{"encoder_head_dim": 32, "optimizer": "soap", "beta2": 0.99, "epochs": 33.0}
Rows from expert 11 of block 7 of the encoder, named by matrix and row number. Rows with one number belong to one neuron. Each number is 128 + 32 x the weight over its row's rms, rounded and kept within 0 to 255. All counts start at 0. After the name is the row's rms in percent of the matrix's.
# up: expert up (encoder.blocks.7.mlp.up, 32x128x128), inputs 0-42
# down: expert down (encoder.blocks.7.mlp.down, 32x128x128, transposed), outputs 0-42
up.46 103 [123 140 151 160 101 179 100 146 148  98 134 107 177  73 142 169 131 123 148 160 189  91  74 111 106 129 106 101 131 129 143  94  83 185 120 111 116  82 148 151 120 135 105]
up.47 112 [160 146  87 111 149 113 123 139 104 102 159 145 171 122 154 149 103  99  79 157 128 171 138 101  76  77 146 138 106 129  98 134 156 180 128 125 142 137 141 121 148 125 176]
up.48 090 [145 138 176 139 117 157 106 143 152  96 104 171 140 118 139 128 129 151 174  92 133 136  89 150 124  93 133 122 132  87 118 108 118 139 146 191 126 116 205 117 150 200 122]
up.49 089 [140 111 165 101 140 176  66 179  85  70  93 156 124 157 102 130 119 118 185 155 182 150  96 151 204  95 134 139 162 140 156 135 117  88 122 111  82 143 176 109 140 131 116]
up.50 104 [137 104  97  88 130 120 131 158  95  65 163 120 158 191 125  98 175 104  61 175 122 103 119 107 169 157  74 127 128  72 113 121 159 102  71  66 130 125 157 173 203 153 117]
up.51 108 [145 168 147 181 113 110 130 169  54 154 135  95 146 114 137 147 114 110 111 160 173 115 166  92 105  96 136 161 128 108 150 170 132 126  70 131 113 130 154  81 193 103 168]
up.52 102 [ 93 113 139  72 135 110 178 146 128  89 143  68 104  83  94  58 162 142 148 134 107 125 110 152 119 181 148 105 144 151 117 138 175 130 183 158 154 131 130 131 119 145 108]
up.53 063 [119 161  55 103 148  92 148 208 131 148 148 172 156 141  97 149 183 118  99 128  91 113 162 124 129 188 100 128 164  99 146 136 101 122 100 159 139 117 132  57 198 121 163]
up.54 075 [157 140 139  63 195 103 139 142 181 141 125 134 105 166 180 118 137 134 130 178 128 133 155 109  75 113  89 174  97  86 126 155 154  72  96 121  99 119 133 158 120 183 138]
up.55 098 [ 84  96 141 127  78 119 148 133  67 136 141  85 116 114 115 135 106 132 132 144 139  96 112  94 180 127 109  65 141 136 134 131 157  47 173 147 143 115  94 159 199 193 124]
up.56 050 [106  87 136  88 141 110 147 122 103 112 120 156 140 163 106 167 136 166 166 149 114  93 107 161 131  96 169 147 127 105 163  76  65 163  86 113 161 125 111 156 129 102 151]
up.57 119 [131  51 145 141 125 149 109 145 110  65 166 146 100 163 139 215 179 126 163 126 163  74  94 119 125 140 134 150 117 132  86 141  72 147 148 111 118 142 125 143 135 161 147]
up.58 087 [124 149 139  69 202  84 102 142 126 101 228 140 138 172 107 155 105  91 145 143 145 151 128  99 148 122  78 169  95 123 127 126 132 124 111 113 170 146 180 130 145 109 124]
up.59 069 [136 152 167 114 129 170 105 108  99 127  53  90 177 180 149  87 175 133  85 121 128 124  96  94 127 161 107  84 162  77 131  51 135 134 192 138 133 160 115 103 133 129 108]
up.60 068 [141 122 143 165 110 113 157 135 128 163 160 142 145  57 130 129 174  93  88 110 118 130 129  83 141 136 155 121 217 115 141  60 186  44 149 132 105 159 122 122 187 111 121]
up.61 070 [145 137 175 145 122 130 159 143  69  71  99 140 134 128  85  76 192 169 127 122 141 127 139 110 136 127 109  99 130 235 119 151 121 188 143  96 138  87  80 108 116 203  94]
up.62 126 [150 118 136 109 152 157 148 157 147 112 126  97 141  48 143  95 126 145  75 196 128  89 149 157 168 117 107  79 160 156 130 107  93 170 132 119 141 117 159  89 119 215 160]
up.63 098 [122 152 141 116 125  60 188 125 124 111 136 187 152 156 129 113 187 131 115 124  97  92 104 111 121 145  75  90 131 168 134  88 148 149 136  93  67  92 131 117 186 172  87]
up.64 105 [145 121 183  96 126 140 142 112 152 170 113 114 171 104 137 110 152 123 207 119 121 151 106 146  28 139 111 118 118 111 146 180  71 107 138 200 141 105  82 150 155  84 115]
up.65 115 [150 120 150 113 130 200 137 117  82 145 103 102 121 126 134  43 140 138 167 142 118 122 109 152 178 165  66  99 174 148 111 124 158 134 130  98 148 132 142 124 170 161 111]
up.66 120 [180 218  67  91 101  61 165 188 148 153  73 163 115 110 109  70 133 130 168 115 134 125 122 110 119 143 132 140 130 115 113 182 121 166  85 146 118 136 121  99 155 171 152]
up.67 101 [165 110 128 132  90 154 143 143 148  94 108 107 112  74 108  82  93  68 116  74 123 127 116 140 134 133 156  81 196 165  72 139 136 123 140 134  73 216 126 144  98 156 106]
up.68 078 [111  83  96 111 110 126 168 149  76 126 112 139 122 147 163  83 151 126 143 153 158 136 104  95  70 161 125 169 149 179 154 112 119 151  90  79 179 132  69 103 103 161  93]
up.69 105 [152 112 126 145 118 142 181 100 100 158 109 183  75 102 106 155 132 106 182 109 155 107 107 139 106 119  94 140 199 116 133 144  69 171 133 164  70 145 148 113 164  67 174]
up.70 111 [152 204 115 163 135  98 189 131 181 141 119 136 100 137 114 184 182 152 142  63  58 140 149 126 117 142 139 113 180 103  95 103 168 136 125 137 101 113  80  99 146 134 125]
up.71 076 [108 140 114 141 189 205 165 215 107 150 194 143  94  92  79  36 141 126  83 142 162  91  91 141 166 133  99 104 121 160 194 172 136  84 116 136 152  98 125  98 105 126 107]
up.72 125 [143 109 155 138 105 109 159 162 135 101 156 127 176  84 216 204 133 135  89 121  95 197 159 109  87 112 135 136  80  94 163 136 108 130  84 140 111 117 124 140  98 152 128]
up.73 085 [162 152 117  97 137 134  77 188 166 134 159 136 151 153 117 121  85 127 121 123 196 113 128 119 165 116 125  93 139  85 117 146 113  91 107 133 149  97 112 197 132 155 166]
up.74 089 [ 74 111 150 137 171 125 128  91 107  51 102 148 117 144 130 162 106  63 183 162 120 139 105 149 124 102 164 142 157 102 165  65 140 132 197 125  83 110 129 162 164  90 158]
up.75 069 [115 151 206 130 143 153 181 163 183 121 154 138 123 116 132 142  72 150 132 149 154  89 108 126  91 170 139 153 171 175  94 196 134 110 149  84 115 118 194 133  69 126  63]
up.76 123 [100  31 115  89 162  78 118 147 127 115 138 134 132 155 101 153  99 116 163  97 118 158 101 175 125 137 164 147 162 114 158 128 152 158  60 112 118 149 129 139 123 150 131]
up.77 108 [205 146 152 128 154 124 182 130 120 132 121  65  95 112 147 124 123 134  93 103 106 155 144 132 159 151  75 144 104  84 135 124 100 126 148 109 129  90 151 142 180  75 131]
up.78 092 [ 81  86 134 148 147 147  89 152 165 167  93 138 157 131 143 165 224 178 117 133 111 132 103  91 189 129 166  87 114 172 136 126 163 139 123  98 103 180  77 124 145 122 131]
up.79 123 [157 167 170 155 137 104  99 102  87 106 172 137 119 138 112 109 108 109 108  80  89 122 156 113  95 118 179 136 160  35 108 108 165 110 129 139  96 121  96 106 131  85 185]
up.80 116 [164  90 103 143 117  96 121 110 168 170 117  82 115  47 189 172  53 165 139 122 143 132 168 128  64 102 115 130 115 166 128  97  77  90 135 106 135  75 120 116 150 172 106]
up.81 108 [132 135 141 153 134 191 138 164 118  56 142  88 120 149 133 140 151 174 104 131 165 143 156 172 139 130 128 137 125 109 141 139 147  23 113 119 156  51 151 147  82 141 127]
down.46 097 [157 137 144 100 164  90 162 109 147 163 133  98  89 131  68 126 148 154 120 104 154 112  93 147  82 124 131 150  86 142  99  74 124  77 171 143 111 141  92  95 120 138 101]
down.47 117 [147 102 125  74 109 109 141 191 195 170  88  91 140 118 140 122 124 161 154 162 114 104 133 149 123 136 126 126 146 183 136 119  93  79 113 154 148 107 150  85 147 203 160]
down.48 087 [161 114 130 109 107  70 105 122 110 142 131 110  92 116 119 186  51 140 117 113 126 135 171 166 170 134  84 159 123  73 142 161 188 189 150 153  95 134 131 101 171  98 180]
down.49 082 [104 104  67 132  83 132  99  89  57 154 149  83 131 127 105 174 155 120 127 126  94 111 102 139  80 150 133 139 116 115 115 112 175 126 140  82 163  97 107 143 100 156 137]
down.50 099 [126 104 140 143 147  99 104  84 101 130 134 139  77  99 113 150  82 131 140 134  89 164  76 153 168 154 155 102 129 179 140 138 110 170 134  83 127 137  97 138 120 138 131]
down.51 108 [133 163 120 138 140 150 136  80 140 106 137 130 106 103 129 146 148 190 154 113  59  64  98 135  80 144 136 153 159 132  91  48 161  90 150 184 160 146  85 128  56 146 105]
down.52 102 [150 125 124 107 142 177  75 143 152 135 150 154 128 162 150 132  88 122 112  98 101 152 124 120 145  90 103 149 150 115 127 185  73 225  76 126 193 147 185  97 122  59 111]
down.53 079 [133 103 151 103 106 119 113 189 106 143  86 139 121  92  88 111 101 114 133 192 153 145 101 132 178 158  97 127 179 150 164  93 129  71 142 147 145  80 161  70 145 153 117]
down.54 080 [153 105  94 121  50  99 142  83 135 132 113  92 116 112  99 141 110 111 155 194 155 156 181 135  77  93 173 108 118 161 159 159  96 112  92 152 147 102 138 123 120 133 111]
down.55 091 [145  63 173 156 162 123 129  70  89 144  80 145 128 140  67 103 122  91 113  72 146 159 189 204 141 119  94 199 145  93 151 105 155 181 129  92 166 140 136 100 106  93 140]
down.56 079 [144 159 169 119 125 173 162 131 100 140  69 107 137  76  92 145 121 141  93 165 165 135 142 107 148 116  62 119 194 114  91  73 160  87 140 126  80 149 127 123 127 152 138]
down.57 110 [144 183  80 137 161 122  91 107 112 115 120  99 159 116 102  60 122 134 113 123  60 145 215 145 124 164  82  99 161 120 178  95 194 108 127 108 138 134 150 163 110 161 170]
down.58 087 [162 183 164 114 103 169 173 147 126 126 141 100 105 162 187 151 150 140 156 149  66 135 124 142 129 146  97 123  95 162 109 167 121 119 143  93 122 151 117  90  88 151 124]
down.59 077 [159  73 147 120  63  96 135 126 154 194 126 139  81  81 155 131  99 126 103 152 128 125  77 105  76 148 121 133 146 127  96  98 177 119 129 151 100 164 154 138 172 184  66]
down.60 076 [143 130 149 127 151 129 169 101 103 121 115 162 147 155 209 159  92 133 172 132 146 119 120 135 175 137 137 126  86  51  95  84 128  94  36 140 131 148 139  75 122 129  77]
down.61 076 [108  91 140  67 183 106  80 177 148 119 152 156 128 208  70 166 114  86  98 159 103 127 125  84 189 123  86 123  96  94 127  80 112 117  90 113  82 178 107 165 191 134 156]
down.62 118 [135 101 150 134  63 175 120  75 136  64 147 170 132 204  66 168 181 102 150 123 140 187 114 154 171 131 115 112 117 121 110 122  92 133 162 146 114 156 100 136 148 101 132]
down.63 106 [148  97 145 125 151 166  82 159  75 134 156 117 125 119 124 167 134 111 178 147 175 151  76 108 124 113 143 120 116  65 114 153  77 102  94 140 116 142  98 114 106 151 118]
down.64 105 [129 142  57 152 146 152 159 123 154 101 133 164 153 160 184 120  82  88 113 136 110 127 184  57 206 111  89  97 199 144 139 154 163  92 126 144 140 171 149 128 180 119 138]
down.65 108 [133 103 148  84 126 114 104 108  89 151 166 154 118 175 105 174 137 101 106  44 153 143 139 118  59 168 143  66 114 107 101 191 147 165 112 132  81 126  83 163 114 131 165]
down.66 127 [ 75  77 187 166 132  95  52 158 135  81 110  83 137 165 117 164 140 124  57 110 135 135 184 159 129 101 153 115 171 143 157 101  81 118 156  71  90  99 214 148 139 139 168]
down.67 099 [ 66 141 186 114 174 106  91 110  95 164 134 136 114 109 162 118 127 181 134 157 116 128 163 169 125  89 149 149   6 100 144 170 137  87 131 103  97 100 149 106 118  91  82]
down.68 089 [115 158  78 160 134 210  97 106 169 165 157 162 102 150 148 132  71 150 137 110 143 152  96 100 110 109  90 139  56 116 137 100 108 126 132 104 166 126 151 129 136  67 120]
down.69 105 [134  93 143  83 105  68  77 151  75 116  91 101 157 158 152  72 105 154  86  91 113 133 152  84 166 106 136 108  85 125 113 104 142 115 121 103 113 132 176 126 116 191 180]
down.70 114 [124 116 156  76 145 205 140 129  82 124  97 199 151 143 147 111 135 137 142 136 194 192 113  86 181 122 136 160  30  97 116 114  65 117 112 138 136 122 172 127  84 121  94]
down.71 082 [168  54 154 134 103 131 112  68 151 120 126 148 120 126  81 199 128 101 172  99  75 155 154 128 132 160 123 109 129 133  87 100 255 151  61 133 115 149 151 157 103 175 145]
down.72 122 [129 158 151  96 143 139 107 124 109 189  31 192  95 119 118  94 123 101 183 146 111 134  89 128 167  80 131  75 107 200  72 157 108 126 110 152  82 152 122  74 170 121 100]
down.73 089 [ 67 152 198  85 123 118 134 121 129 111 120 116 152 142  58 125 129  86 101 190 115 135 179 136  91 166 126 172 200 137 147  91  86 119 149  76 103 111 126 150 104 169 138]
down.74 098 [139 131 115 131 136 128 146  84 108 116 141 136 149 136 139  93 155 138 135 156 140 133 117  70 162 154 122  73 106 134 199 164 112 181 158 122 145 106 136 157 172 143 184]
down.75 068 [114 150 128 116 152 192 139 105 132 107 100  90 112  85  92  95 132 116 127 116 142 144 134 160 129 153 144 136 126  98  89 120 182 151 137 194 135 137  81 105 110 123 159]
down.76 105 [117 188  79 132 142 137 153 117  99 139 100 104 137 168 165 100 113 133 153  94  94 112 141 154 139  93 142 121  62  89 100 151 159 107 118  95 176  78 146  62  77 120 215]
down.77 101 [ 96  68  98 133  81 106 142 162  78 138  98 192 139 135 181 131 185 140 127 106 149 132 159 154 160 160 136 148 112 122 164  96 183  90 105 162 152 105 102 108 154 136  83]
down.78 095 [193 192 121 132 154 121 118 103 132 134 101 155 112 153  78 100 132  80 176 144 128 146  96 146 137 110  67 132  95 153 127 121  92 113 102 164 126 148  93 137 165 124 114]
down.79 125 [158 128 124 123  71  55 156 116 129 123 116 146 145 126 123 147 146 133 116 154 181 139 166 152 137 151 160 106  99 149  96 160 138 178 101 108 105 148 180  76 138 133 193]
down.80 120 [ 97 119  72 118 171 154 101 169 139 169  94 136 138 174 143 103 159 114 136 170 140 113  79 147 126 133 108 166  98 125 112 142  56 136 184 134 113 126 143 132  76 145  89]
down.81 103 [ 96  96 177 184 125 115 131 141  90 151 151 163 154 102 111 171 187 141  77 137 104 133 133 153 120  88 177 145 196  90  99  94  80 106 161 106  96 191 123 189 112 104 153]